Weights of a small image captioner.
Model: 5.19M parameters, 32-pixel images, encoder widths [128, 224, 384], decoder width 192, decoder layers 6.
Training: 3600 steps, batches of 48.
Rows from block 6 of the image encoder, named by matrix and row number. Rows with one number belong to one channel. Each number is 128 + 32 x the weight over its row's rms, rounded and kept within 0 to 255. All counts start at 0. Numbers have three digits each.
# convs1: first pointwise conv (encoder.blocks.6.convs.1.weight, 224x224x1x1), inputs 168-223
# convs3: second pointwise conv (encoder.blocks.6.convs.3.weight, 224x224x1x1, transposed), outputs 168-223
convs1.41:181074194065093124156168107057082156132118129081138095136118127094111152105120142154140103090196154100133117118066138083115135147146080142171171142101124114112104097077
convs1.42:152142129133164098184137121176136103119125158084141108058161100128123094173133154109181173116134136115132201089126129111107192098151106056140152159084156114193143174128
convs1.43:156156120079151135145112113098169133186139118045108091120086156122148167119117109110174069082139133120113130122171173114167093144103080188113172147092153112133106170167
convs1.45:169138093128152135120144096177112172133142041136083105138158084083100095129096131093113144126100150161171127091159154140166170143111161073141116146110147082191134123150
convs1.47:154119136111102159130117122106113057129113080080084179079070103048088093068181115120094142115143147090118097092154092130145093192154088148089091144083137159105155077115
convs1.50:089095209151134164142163158100139188170160125157135123105100149168191160059170142136152151165099130152123088196158154112116120142112161112087126183159192081118116106126
convs1.52:147105154099116170094086128115123132156135119153111144118154104133141172137141176133124166133109193096185108158126143113131065180162166150163127084141142093098114087132
convs1.53:173112088132092159076104171128136168103077126107089179148132178135128100098097155200139115079163106166117085109123112166175135142160110152155145125177075185196135171068
convs1.55:103091119111108131108161109089152114076152145145147173140109150160093137143147158082149102089094113183122096172153144136139061145156097154101110128150121137168089103076
convs1.56:118081139102094158147142114056071107123141127126134157158112117145152136067115119179126103133141086141167112127113113082099109091076084109117096094095106171166162122138
convs1.57:094109097100131162149090089145081129072138068195077135124146109175187173114096171148178113178096058166165099175077084119097128163147141146088159098149147131095134056127
convs1.58:142097125137149122126116114184131099104182178108077158149155116087099118088102103188136158120174080150126158130106144206118141123093069119179056146130105169172153186104
convs1.59:098110149132105111181203143173169106136098150102093080147070130166098139112146087088120167137163124151149129072120161140156154154179165119082081084139101150091140170100
convs1.60:121090102129120094129119116112107167117157121170110140101095126177178115189171151158174132086125095143134074114066172120093106087141078085159120111132171156084118101171
convs1.61:069083142114102120117073081058087122085179108111092128162178113090110158160089192087115155083113099170058094110145138096114127093142137134109086122156144104121181092114
convs1.62:114117102122166104083108105078098159126165134105148088159149110108104141174125102065160177137091161118079149053106109188063102102131135103135145110118115181192120171156
convs1.63:144147156102088079126179174115093096135116103099123148085159192117080072086112121141079123138151129119119118141167129136173096124160106176092096084136159110143086109071
convs1.64:101077116156142151170175097135081115100096150080149161171140112094165140164120153105124154157142105093153116177101117137105087140111152137159145072096147122139068175149
convs1.65:132081160098090057141097092070073114188134172131166145077161153123184155110151160110178152162080117123185103157105164100143116172170090168166115117131069071098149178144
convs1.66:126131113129150118115073178128104073151103098155106123126075084136123073101136120151115093118143085148131134160124094064148128104099167185179106152162119130146121105062
convs1.68:161119147192093115130119051192100150153102172084104199100158146138123140089133164133144127201124141110148092115175133154098114173124141076095125118111140151110106102128
convs1.69:097150131131089170155119191157122040085124096181094082142117088106104135083102154085108179142139146093126097170163177116108153080118148128154170115087155186126122071119
convs1.71:166139167156116181118073139109167108164098121105114148141069085076174086156071137101172146159157119170170117158153094160122124084144064134145153081123104092120103112165
convs1.72:120152154149118106062165093110121127136085185204111092160064097146063127062113152106099135121137168091079088092141169168153166147112128170100141157111098080069149086179
convs1.73:144113132145154075136105095134167142156145207159077138074140083077160119107083124123157187116130097065092131053112177168136073089136076114167101130150135146098089143101
convs1.74:080156101071104142132106118087116116178200121133121073106103086055144086159098130174149157158122148096172122152182071163142119160107105047085047180073122157157105135159
convs1.75:105106080129138150058087152142126146142080169142127090183142144116158141148112153093144096091147100154062077108170143102176109093129163102147094134124075061173160178116
convs1.77:144156123105067122155080117074134135100160120053115117170138075171149134133119134101141074180111167140135164105166170128092145102096092120127176123130146114081107163096
convs1.79:137168176118165065073078116125122085132134104129170126126095099132171126111174123104073108140154119102115167131124158134123078157086137170104125124103174098159117150129
convs1.80:137051165101137110110149162191125103159111153187109132098097147077123122166113113100161129141137173093146148070061144062134122136116106090155144124158145132088149153086
convs1.81:078140072146097090158138122156154065162104090124141204160067133082173113110103143092108087176147170114142167189153160091190149125117101125163110071134129129154096163089
convs1.82:123157081091119128190187141116126099101121125168136148149130181092154142160125124118140114169143069101172169138060121145079086123189159117127153119093115198115111157141
convs1.83:106157175115134159129154139111096119137147121075144156082121064076140104145173151103190101149106093112198126138142143089168141164170142117099135106149105175101177123076
convs1.84:114093112111139089171151145085112168186171137123116151113160113206111125162131156162104137085109161198164111099139137152130128176153174170082112136152196138109104068160
convs1.85:074161130104197127085131112159111104154112125160173104174140146159128156090157162153130165118145166094105112093116091167073177129163109111104079075127086153167077126128
convs1.86:145149090100128135188080169103098140093149125163087168121133105097114172185142187150153127129131148164148157050160176147083111105183109081185063121111097096100132123068
convs1.87:159106135167095111041141117184051117086085142143133092129094167173128117134121083129110150086165161141091074139180117076114185110089076125127083191106133136119192155120
convs1.88:143167161099140123064179138076169106094145115106121135164083144146083118087110172150157089146117137137091160113067171164157140144158096162079100112111167101079151110137
convs1.89:108144085192152177081128158184175074136176093166151099101120107155158180106151129078066148142103151106130124140127159157095140108094099148139136134113089113138149140099
convs1.91:175141130099086114090131083148120129161071106132134113081156068111093087154117165086170169165144123103071065161116124125154097088157135157105118109197158178078121075082
convs1.92:093171139179135132123175122137094144115174101136078082062045109149093118078180135092113183116110121129143148126105109137134085069169107141139078178199151125115148136156
convs1.93:151108154132138136157130098116127167149136172071147111109091106169158118176097119086134150148152083132161177078154105161139102104126113108087098142192142120105140127127
convs1.96:083151151105147098122158128083168122124114171181175170118131116104143161129150096132119094151124143163074126123097086152079092121106070159099101117063165167128079055090
convs1.97:161074132137107061118129152096124091145114135192074115151166067118099131169135122147161141140100179079165136120168108077088138157127151114164097093071149094129134218122
convs1.98:169107187158146184130137109123068098091086104149127149144155117184098109098082164104110139080100082084071152137146115113084197140165121148140139093166107145172135170044
convs1.99:125148118108117157098119103165176126147137135089099089116144144135169124118148185113148063132197121095155173089105089120117144128141101109119091113157120118097095115083
convs1.100:108083190112147052106166117166142157130075112139140088110116114087075160141141086103180136069142119122133162156120190076140128112091169066187173131162091147141177108188
convs1.101:157127145187086168135096123108094179170142047102127150107118138180203143086139132099124134163134170103175104114160106121090135146156104112094123121152088149102134114129
convs1.102:092123117128125162118085083102140085111147159114165153130135079151094152147105089085141141081131112171177141058098123098190110132126116147105120086116121165145051115149
convs1.103:097087107149110113092113171099084100123096112092109147181170142132203102138183125162081144144102120149125160109119117156138140104100162156072137198171156174163134136103
convs1.104:187131112130120137188090096174148078126180118152100117190163107167151159109074088068084098152108123197182096079121138097106154187158078146114142134067075086117128150128
convs1.105:111130087133161121095115123105128145143143173176138186088107071166182141142133131141149103125152131090118199190187109158090091131153111120100087174099185095163148071174
convs1.107:090131122089137134172138140106187080101081171100167101172116078119092156169125127084109169172145095102151090158169094101145161157188145105157094099086135063132118115116
convs1.108:104180103121177181171128137150152152148152098156157173168140089155140088128134134133104087098166135167126123134150129112140165148106142079179168166113076116154096108091
convs1.109:141118118137136113113057153167079163106151123174114107214143167071133162176111124126132130131129055182117084113049108116107136145122158161122092092159161175107130141148
convs1.110:161106085141101164121165084079154105128106131122133159175158165158088095176118155167167122139099145121114145100179129098172100163118080100112137128083098167122143185106
convs1.112:142090117146150092137086139159102146161086056128102115102189154154157085121105147147181111156161168139116121094121171135168137130147144163098116145127128180129143184120
convs1.113:129153073152145145151140153148143108089087101171152160172159162098134143082118170092141201154175105131145168150077144118163121099180166102158109181164106181064078149178
convs1.114:171145174150130202142099081079074125135136132144100133141107097156170077125080125064091156121139065134127145154148138133137096090097215126157107137175147163112156110097
convs1.115:148132118148163176126113107110127077147096172172088157134119128113074119157188167107114168158100103069115153121139098085112129140129110129147065137125112096127098157092
convs1.116:118156119117192117113172160137087121109080116146128096132169148119138088172119078145099111133121071095168126142132127136178095155102170106104123112115175111171119172167
convs1.117:092172114144101175065131086167099176125129093120106085114106059096103173176124149138107130086125134102143166143183157110166150073152173149113136095082079082157120184109
convs1.118:118101148195149124159150164143170158119106087125073161137119175179065161132169130115097090105097130090133146087090094106126138142091174146153098112113130131123172194160
convs1.119:119090112095183087068178096105111166143161112084150163116137121165163187102051173115106100114121100181103120091158159082122141149155100149175159107208121149125116125081
convs1.120:144119123099130147135139193151132098143085114113073143116072088152111142164104157192072086143162096163197145223117137190079160194144138125149130105106089130102117128101
convs1.121:188133083095122168094094169130113126160088155139112148146166178192135124135135122090117103116113152188143115157076102157141110136168116156075113134111097073222085096115
convs1.122:156126136146092133161111146181112142093107109125176114125090147176168091123153120110090116103090166120095197154099203080136108154091104102132196097160130163067112106100
convs1.123:105132182063096137100148137124123081168120114100145126078137192092100123077107079145080152174114091155132139084119122143139110075120122144093105167155140162133124099168
convs1.124:128099097181102176128096143086106129073162124150182111128144116146150199118170159132140111089176199126179199060091075138143113087099104169072116062143136143102124137123
convs1.125:158136105088120143081139129122191086133195104148151114180115167148106166083079157135163155122177094113099163161109188182150095155128116134148158117108110152118158204114
convs1.126:168133153109093089158175151114113124051169117104090142165106180105153176180095086159134172097158105056104143097139158164095082171171167121113139166096155120164146137088
convs1.127:167133129072148106059157078081096150101193145069162063114115153084078139147093075119149071114169114076114118169157117086092163147178103150130102071150173164138090147136
convs1.128:166126097091174140158137116128140181138125181093133149137141171137127148128070152143103098137133097144138134092122125164155075150156161084116116056155156063114061110137
convs1.129:066148118073120084158169124129080148102096111150114126129172153124163137104114134107099162072181087104147131103188148103098154151061128119096105105143118115067160085140
convs1.130:130077161121117094172127132133085112168130131116157104132120154150149101091168088118128126191172093161120160102138126139172112138183150141170116150093177103151110145164
convs1.131:147097092169143060088151165094147106113094123089147146186143109171140140130132120190163141149077183137193090142096080140124110075140175174169094126126175108093178150133
convs1.132:166156177094105115195212110162079126155139163130169130098140090100118096159113146167116188151157103120123117106168090089107162115143161163144110111124158174098135166123
convs1.133:097140137152132160120135098099073144181096142088151192163167144164160153127101164092155172136105050098122082127118115145106136146167087126151089168151168156145198170093
convs1.135:128114122085118178097124088139113159163079078110126116093189137175142105127099185048127152053166143132086156117093131098143111136149117130096166085158155138129112132139
convs1.136:171165071130147096084095077159120121130162094118096176115117113068128051147117084109159123176147063123095147127181187103169101145084094109150142124156189093154079154118
convs1.137:094206141089157106135140131112066123066142109145082188108149090168113180174149186138086149109158109081067117066115151167122123142100119075154201117171132099133113143108
convs1.138:147098156142121095154172159068096076140165133149120120086176190106079119125133108126125154102108085123070183179112093122094107174140075109164093179121134147169151185124
convs1.139:175117189119177078111152108078146150085063132100126129192115195170152156125138140192100147054167059090117146176183156129139096171095165126094176078149123113081063079085
convs1.140:188206149113129100150116129147087089110094130152192139113115094127158089107158169138126080196188090122096138152165086085092097120125106099122139091127123127151088147139
convs1.141:105181138171091110138106141159096121151112128105116080140095103105115096174128169091153142204148114167149158148163152148084100101057110126143133154162063088172075078117
convs1.142:087115084113109090226136156149108102143118097119184139178102138135118167103113075162128160160104174123139101115179112132158164145079174143153186118165125121106079097149
convs1.143:168107106080098108140156071150154119107095160133109165111127096137106172117144157101161129198159089134117171111155083104137118118122086161187151147163198162127172097110
convs1.144:130135109094166119138077140115142098083123150160092155093160163096105129121081134121142148141160129119098102143089144137166131149084088142136112202112175086164189110146
convs1.145:169090173074069151190142115158129146176146188077144109120144124146099101138097086108148130170150154146165107130100101113054108148113100075121105110089061149108085130068
convs1.146:134177096142163127097096150067084125109128102139158178099130113098168133080107117152144141125123060133118124115116131113149168073131094106138118144060143169149113111073
convs1.148:113161088137124172171092152101147094096135103139099155156095158097179151199117168154145149066153108109151133052103104157151130181106132133116142166106182162094075135183
convs1.149:131167117152127145113147115156149082084129107131176154136131119068145148103077092115110089144154100158109140078194107105119109098121096173117161154124126088134107108144
convs1.150:089118124153122163097176183157096167151071156152106141056094161127161130127142164085097097102107193090060117113150169117141145091111124150082151127095145158112142107128
convs1.151:161161112150143172149096192172188105149140109181110121098123113139142146185178092166095175096094136107113142151124128126144199158127112154139135116104125083157143117096
convs1.152:087160102157138146162130159113089114072114096109138168212121150082146070106085177101092119161183091149100098185120102160107122127208134119157200180072114155131143118117
convs1.153:122142058126119179157085114137133105159146163141147130123074186091191085162161143160124155139080123143186140154111170139070182167177093135087134133143144167117084155102
convs1.154:096093093103129123090141130097107190060139122152157153070157107105127196150088150129084138093086103103098075168101149136148150125176111141151069173164106142123139080136
convs1.156:153139145095144089093101117095094110158127151124072163056169112071150150112147156139086119098104116169100081087071090108102105076146156145100139182066190101131067079156
convs1.157:106160143135096125071112139135153070182113101099155101141107165121187110120149120145153086092094127133112144169151177138158158076194162140137073114081091098137180109136
convs1.158:160140097103164178140138131125141074106133142138095096119129177100133094165067137157085153113124126068126086070122074164081120077144070134107133158114083122066182115170
convs1.159:161168121093085097118164095154104120126121151177099147122135103078112160109147130098146138180110137094155143060114041179166108106087113127097151129151159166101152119166
convs1.160:136155154084095120135131163112087147093098116119134092092155160079159116147145147178112129117120193112107143093115071087101191106136151089159136107063113133086111111170
convs1.161:110123142100101121142140172100156153088172135087146116175080121140107149137132103174167113189182138149112141084111108160131057078102142132092163154086178124167135127153
convs1.162:093121106083137111163096183115123089082182154140193100113086124108211146121184102143081080093158117093178109106127090116091100155138144088118131094130121133106118153074
convs1.163:081163139159111130106064158081144122158088130121093188120165068121107120133145138084144178095167122093083141135152154082127121119142100142152172144191090088118140140169
convs1.164:136119127088098173134089094127145089131141172190161108144133179137121122122175115125100123101094124110129109097144153193087093159089127149126115092123174114117120104111
convs1.165:087152082161170099153106177130092163140098172074100150159125153140172175134133078126089135093169124124132172103111098088137114117103096157175151089180108184139100082116
convs1.167:151143193194134094121159164148099167174122142146108113129123075121103087183107117191136158129165141079076156141124110089077131099197079112072045118130168129150155163157
convs1.169:148115129122091155087150175133134124153100111148142097091132071068099162119087097178167094139119099164126172125137135127177142075089108146137139087143138134109102138182
convs3.41:175119152125122216131138126077097189120141106078168129116185138095119151064086110127107111166144110150149148131080107115148086112151159172060158130111105134113132115110
convs3.42:109105108112076197121115111092100121085162080137088091078161079108122091121157171183105134125120108200189153149096083122182147158147154139107151119102111150094169128142
convs3.43:088134099064092171098114097123157140134174152077115091123182103158115138131125137175144089196179119165105119143099130106126131148128128151127160102164170111117153202176
convs3.45:157101159123091161162166122139121154140130082149166117085074126145138096091119082112127088104113123075156095163169142094149112112195143107130097165094137171101096151183
convs3.47:085177146075117137112167107167195092083159093170174141149163098163178065152183165145135106087098123142129115126108157073117100105170118100100091128140157077164124149071
convs3.50:141140110145099140165167117086149090100127152147101183134157119148125085180144145191058138162156169136077158103117131130158095161078182148159151150123062144106160115187
convs3.52:121191127111130148119125114149069119109162094194158163109125144122099164160087107064128189102160185180181161110107096100145076146073138047150082116163142089199144141139
convs3.53:139106093153193101155097141105094153148135068151150122128083129148149175194067134137128083067182095146104188164174136104199114097129120137103143130201090141073104153174
convs3.55:132127193108139113161149083111099131107110113150151109099152161175155108121108146163130106170162099137067122097089120131165111135144136158125162117126101122116080158154
convs3.56:092129125110095174112145097141164110168148071144114166192129108142149143104123178094126169144110079162128142119083111138162140119103093154090111129136169206177142145087
convs3.57:089146142106109142173141146177132099157110100086054092114109102074171089158160163073094097197133170112167140167114095070132142141126173126133067101149179147122109109155
convs3.58:086061127070148160082114118137077165161130086083118123099164174180158100162097108083136097173090132095151172157145142180116154175181171119068063152163101108087118112144
convs3.59:150139103130152141115143150158118146123130135193134120125183120093135112064158108154133184138145180194093144188157114152145095152123172123084149124090157174095160130176
convs3.60:127091123136156151097095110091109129105128199123126127128157136075145129069121100114134141162162161139120113129129107070122180126107178098072081185144123050155120089192
convs3.61:112107112138097156141126091153113158138182078102121106119115170085155140091099081140121100088112152122119119138149088090078143153180096139109167188146155103184180156142
convs3.62:126131170150141178147147148119143120148148149108046149150156094141065101094120095125149163162133141098183147140088103176105091130169125137148173070067176087093168194067
convs3.63:114134123142168109082161157100065103101170115125118126125101109151139065146094106090152186167115139140168176118129110076134172141141107123133176141060099124107079093149
convs3.64:104166162153129114134091143120097108162151126175098170156163116101179103133094154169118121133187169154101157118091175133185189163096067121174155083113112114115090096098
convs3.65:118126094141126116131089099083140054143134131144165148198099103079084101139180120155107082121098115096102195089139130070107167067130113147158150152141187115180119155155
convs3.66:107077112165123094143150145061144069173191141205156110171112128157098128128077142162099137132079133173150147145155082154129066119099151115122137112186116113139144164121
convs3.68:116115121158112151118144144172161096160139129084080111135135082166076077123071186099059159140123137103096206099123143155139172139078115098108121154114144082108172101164
convs3.69:157126146211177174140120177091133104115109107100107114112191190119147170070183082161179137157144123090145126095171204133135091136047159124137164094148154107104081152100
convs3.71:137176172092110166148114158157089184151143147106105139160168129137130155162111102155130079093095157188107108096112133092115142100169103152117163130127100101179106107078
convs3.72:171140087083170158137085162147151114085169112104076141094131110140095105109132172133124167130117106091065138151108140145186112095171165073147135082068176162123131142082
convs3.73:100116127134104175116148135103138134063175145098153156151137137094107069127162144111049176144099122134195154162095081149106092148104117095172091059154169115108175106171
convs3.74:092116085141114110130103172154122111125153169080148176121105132131159194153104136090098107122072150112095144126187143113123116173085087114121096133082113201120180120103
convs3.75:089152067103110059188124140118157093098055157170169118144163158131102087131168144153097166105168109094112105169094149141123133059110083132154087113136151119076146151165
convs3.77:105103162117184057114180116088097141101179202091132088164146065116187153117171179073058113141092169137192074091114189138123096173158160128136161103146113080123146111157
convs3.79:166081119151111061186079139148171109117142165158148093168073126130192177080067140124170089147167117103144144098091132142080117174119118138102122131157104123124129073142
convs3.80:150101111138079165173161055107117152140167152127082136094120099134181073125138132132153185138112142098144106113149091124124100163123088174128167071131083108155127177093
convs3.81:133125160124162160116182150130083123147104125138171159184176115152131136171140090134131150146150138063060080068162154093119078139149107149149118146112147168166099181117
convs3.82:154089118164107156063116161143127102164128079132105076088119158138113130137083140158113159076085120135094129110116106132190153082176090111156102076102170091082134167103
convs3.83:165121109126094165061082061138090163102094145124111112194113153163119114141129138198098100082052135161118134114168124089111093140107186162175124078162096135152089151157
convs3.84:081137171142148105128110132077118163083105103108141106186131159119119150167100158132146109177117156103128140135177135108160167120085164138132159133154162161112152180167
convs3.85:114103099152121110099119106106171081136185147136162126085140170149107163141102101181104084080175181089117117144167137147131096104139177139072092139195144128084153086149
convs3.86:185125120103128118132109107102101144089112162060122116116153139151081155118106088099146138171158124196164128137101166154133146177105138137129106105075152107076179107106
convs3.87:093126133155126163148120135101117179086178171092116182084086095133097075181087102144105111185086133164121091166178109083140096151095158163114181134160094144108090071137
convs3.88:125082146073104100081150104155098138107115106169166153105112161171131073140078168148110192137167095145156095129181101158150112125133131110132104164136118141179114125128
convs3.89:139105118069109189163157128136125161162116178165178181081121122160141144178182154163094129145119135145144163113158146151150123077124133091107154107056089177095101070090
convs3.91:172171136121152127133147137155170079131187153046163152153108121126105136100167129078091100149108151079139157177126122134136112087079189145133079125146172138133055094096
convs3.92:132090095069116093197138126117138125183180169090104154138128180145157157097162123089083091130096173104162114144168057103165149140145092132184154170143122143098114174187
convs3.93:112110180057178162076108068147119091088151165139105096155097123159101122116103142135091121180124089126104084107093113187064126148095106115135107128108137088156157108052
convs3.96:128124059138051136122117094151161162092168095117169121151108068084079131089100079096123114169096099169108085145145121153191157112144153199074125141178146102099106143142
convs3.97:150036143109076171120167167139128113131094124096148146155174121158095168136133088104106093086098073093107147157198140077078113151113101102119098166137155167133175152066
convs3.98:114112063182161124103146120118127135145075127178107110078177169133101101133192074088162079052105115113084177097154177118112097103139121114183108136116101150150095130077
convs3.99:167114130084179151075083105074069084097145089163132145105087134087088125110096141106214156133142082166145090102139194174156066166148158125155088150165115172162077122106
convs3.100:127102145131131147136144088125070121132123166177104106096146116107115108158130145067131128128132141128072122146107101151185165149186132166124159118142132132182197110137
convs3.101:133130110191130105117170130077182188171105092105095125168171084099139152169098110131135090101141153131128163123144059125138127144126134082196151106114110184111077148144
convs3.102:134172135099128185136080090157092143147119161159137087148118179097184126145156147157102119160129168120190114085128127134088114119094130104131178088081100106107102068082
convs3.103:170079178117098194145107137125160095083155095135165168150167099164116162099185152150095120099168141090160096150119159113178132087122151152114152160180119127134118081081
convs3.104:168166093153135118136171114095151106084112132144096147123196130112159095091111175117140102132098052143099138151057105145151111150093077122111142140069189099134092130163
convs3.105:157123193128077161103101192077101129087130106150155114089092107134160085173147116068126101133109165169101112189085123137169135125081134126110158144182095127090154113137
convs3.107:190115095154131179164129155103112157153105125128160153179159152174093127083095088156113143137112109148097106135119097139131110104093165176130087128105066186139154130113
convs3.108:141141150130149069055123101163086137152077112162095111138146189153176154144136076108125156135107148081094174124147081145099075065121134149077133107130101169116143113104
convs3.109:165100103158084144086100060113075126155081179106097132114156101131128071121147122123100117166134167164137120117054130143169110117152130136101160156032104181094159172114
convs3.110:102083104126162131142094088120132149081118169182115149137155100097168109143109129127074107113111081058158129080127174134155125086179119175148196102114149136126162090135
convs3.112:158146193121201123110086180126171144117156122164082187068137147164133158125139164139162138165102165056076116101164126155120104102110118117112098082125097105099107063117
convs3.113:149116115139132126149154071122119197163152094124065088051183181138172145113114152131105144161069078107085128163176112123111125134109160160186102087081102178155148194090
convs3.114:127135109108076144139168103163133138141070084179097060136183179150199133153166182077184177086147080129122156137189060131168150127176138163100113156094117136128146074145
convs3.115:095192146108134118152144101132105107143191112121123137114124130106137159086180070155166084100092140150123030154132118158116129159141076113161180113095177185159162191141
convs3.116:147143089108129092183146158128118135104122095091142140079090143137104152195182171128148196147149146079135128176122143156137115098087060128131149088160095148094112068110
convs3.117:105134163159139129108098117118095104107152133161159120079117109167189121094133182194165152104127083144121151083134105158152171120092156095123164072108153171105077083112
convs3.118:173092153164159135105188117087094107175065117203125182156120107187105144178112096110098099117100175165114151125134152093146143121183125119183138093099177104086092144159
convs3.119:060094187127156160129162094117159121151102167148191156097186137098160187183119168125090079152144150110187110169184134174189143084132165134130107115161127104143159184092
convs3.120:142093109093111137146142175164086149052120107156154093065124160101034105114095112164146094140106090146130172117092094181073083073178128200111158075133109130169074119071
convs3.121:158080144179147132116116140114149148148151110115112085072130150111078137141181118121070163146149133104185125172101181114106075087073146085079101137163160165099111094062
convs3.122:181123084112171100090110194128101115141153074094120113151076110192066099159141153131184139130129097166117154100101069077062141155085092109103150127113126097172149108065
convs3.123:087138115167154106144157109122136136178150102170160198118177063203115115085116147114122158087166159142133206129093173166103118142190151145142138162138112127137072137131
convs3.124:206161102145110105110097136088167171100139165115142100086134142177082183108114126154110133146151084169089101060194112151101144104159126148180167152163137092094150191065
convs3.125:151101154142144117165127162167151178169098130149173164114115112125116173163129150171132138109150133124140161112094086143192113141075101129172111174171160164149144155203
convs3.126:130060122134152096146104161146127104167138084054079145083071139196152128110142146136163135106167068149153128119156083131098140097106108166088072157142074195091129129154
convs3.127:082163147137153087089123187169069190133149090176097119117097129130141146161092149133118146116155106130142082145137129183083150089104095172157069126085101160163161087145
convs3.128:143117186096162115090159146129139175147163174166086148109153128198160165173102134157144105083189090100113100160162140085116103124128113119177112177100151156092117121178
convs3.129:149086094141117087095132108099163135120090179122139084080138115150082117084150162168100147100182096138162103094180075152084138117173154141137155102145119138158099158140
convs3.130:113151065141125103121086096069120136145125090101148069113146116149093139147174138169103084109098108143094124134082107138160128105148114091131169085071106138147162126073
convs3.131:085156098088143144102086119158137116110180171132084111179091143084095166131090125129153128129110171184119101093158184121093185118138112100124090128115079083063091173190
convs3.132:126118147167139152144091161149178152127181134132122097141099109094063156179160071101139102133184110099104132180138105094132101102154180115170148151119109130158148134142
convs3.133:143156131140106074126046067066112127073191167165074119073094161174114103127123091154123099073106100097160103135121084173136171150142109156144086150131136141155116126109
convs3.135:091173129110168145170118098152084188110140152130151133173182148128174151070150091135113109095121171143158112092111139128097175207141158200098117079152162201152079103117
convs3.136:099110198121123166167097087162125144182103080175102091119087129099155121126063160137179161169139105119163084104158110089091135150135166126092159085164147192111171086160
convs3.137:131106136164108094075098110166094126084192164119155117118061131110128143155120102137136104098151109071149152153120127151178130190152135169131148117119163161171100086112
convs3.138:089090116146171095109145159102108079093146149081089078103150146141102103152110171057130164143170186125094158132088089090132113196133163132153118182140092073145141134100
convs3.139:150067159074098146088120102142167122131103069136099133197113168110118100097132179138136142069155128179094181081098140191146152123146156162083182136160129112145120112176
convs3.140:171091149162130071131124143144092160130123128135096106156106140115145128092124066132179139102090139065129167101098118129102120142076122113165136140141143116163098123160
convs3.141:179108139133101146170104132139179126111101118181088106137096140171157162144101096169163099069095093116101126161155107133135106137115141087117104096157103074109126103113
convs3.142:102166172101158123141110155142082097139141147129147195138088157125079079092178170095123115124150148124081122120160162112109163128134169076126079076119069124137096118089
convs3.143:100113127154132103105143146081109149135116142070158107174109133075112085162168079108137148119120098168118069100159117118110109182148103095067101192147094151100148125173
convs3.144:075166186084183170164154100124088099139126173095100088127148142113156149156149086085114144119146120079145147134114089156182089132135074181152114165118144155169134119132
convs3.145:117103127088171097122131134125113106123083082163159132154143060127132164165123127199144110147078057201085102113117137178094144107155120153151116105093131114164115147141
convs3.146:115121172113158181074116152084109172102118098122186123130146161123189156117085056120087124118164127152163150131152154146182098091085150133061098174158117105105135177158
convs3.148:089184129132132130095146086045106122180132143114082104153081102127126141118126105161160153129167132104137154172140092138142101120065176127078093149110086104081068115138
convs3.149:108097101124154154180101193145204113160152144088152163129156124100150137087048135100129072152181131153111120138123138094153053126176144125140163147115161125156129150154
convs3.150:156123133107145089145131123103164191095167177091102160103186148095152108103172121105123161144146165119133141195157098057126184148138168138101108086155083159070175129084
convs3.151:092154131113176165087107095137066133143155090189151086075114083121116101143069094198184131152131155107079108119089188100132104106132172161141093176147103144063181141129
convs3.152:188107154091172119136182127112169073103094144126171141168150157118102100115158075171049178142148162120175105138130131088146110061094148135111078126132085113107188101176
convs3.153:120095138088153164095098083053087106102156173128131172157084099103123094115063143101105074062156194134163063141113096096130083163178118080106142103135159091138113130095
convs3.154:158157163150156118112069120119121075102122149075097074128122106143102178139097126154121142162162151090116082144112142128114185136168109124119113080161138150084144139150
convs3.156:170153125132101113088122088101118128135144132134090119086156104163093142093197125121176116151116142102113107110108120099155079164101142153118120122077121110173069107198
convs3.157:160150139167165174110105155124071119107112150182164089147075136129157028134141100148121163165118122151139075146137163134095085158097122110108102083115079152153087099130
convs3.158:165152151062174196105137080080156074163121143142133123123074084101087138100107123145113133140127125144095143115171058107076139146143126079130144140189161096117166145101
convs3.159:083137131099182082122102182129141149104141084142106113166085150068066180111103145152068154136089069174141146130102110128121162177120131127156100149121087121108118092096
convs3.160:091156159140105093122127192160141096181145153060091089123083054080118175162090112126147121158078134159136075175158112136102132180101097102162156141087115086156131169126
convs3.161:133190128070076133135072130118129104120104143114160083156056090149124166142106127202076172180186081112163177142096168085174158081139095165083128164134104187123169142117
convs3.162:130166186105153096190152137164074058158128145093138124111091088146127156171091133146086116147140163158180109165097139146141131104096123158155168129099112067132170163177
convs3.163:150159111182122068148081169144118157072099152119106129108190104129148085148092136161137171127100102163106164078120097143143092138124149118151133108134080153097141183159
convs3.164:131124125177140124137143112146112095166123152177100159118116097138090174144125068101200149139111150123097117156117087116129087066136090155159118084110151142081139165123
convs3.165:080130168146139104110138126114120144101177176157160179077129140182149180133145082174128142096136111216137086127159121152095100073170100175142186087050155167147151122089
convs3.167:094201147131118179173166090109112143156183145132170041153167110127199171146150168122133130148114132142111091106129122127102125161107076099132166095133166110136139069167
convs3.169:087169110079119138166103134087150086115191106087126125135164107072154120153162117161088113148180115080178165155162137107124087113164099159152165154121144173148108108155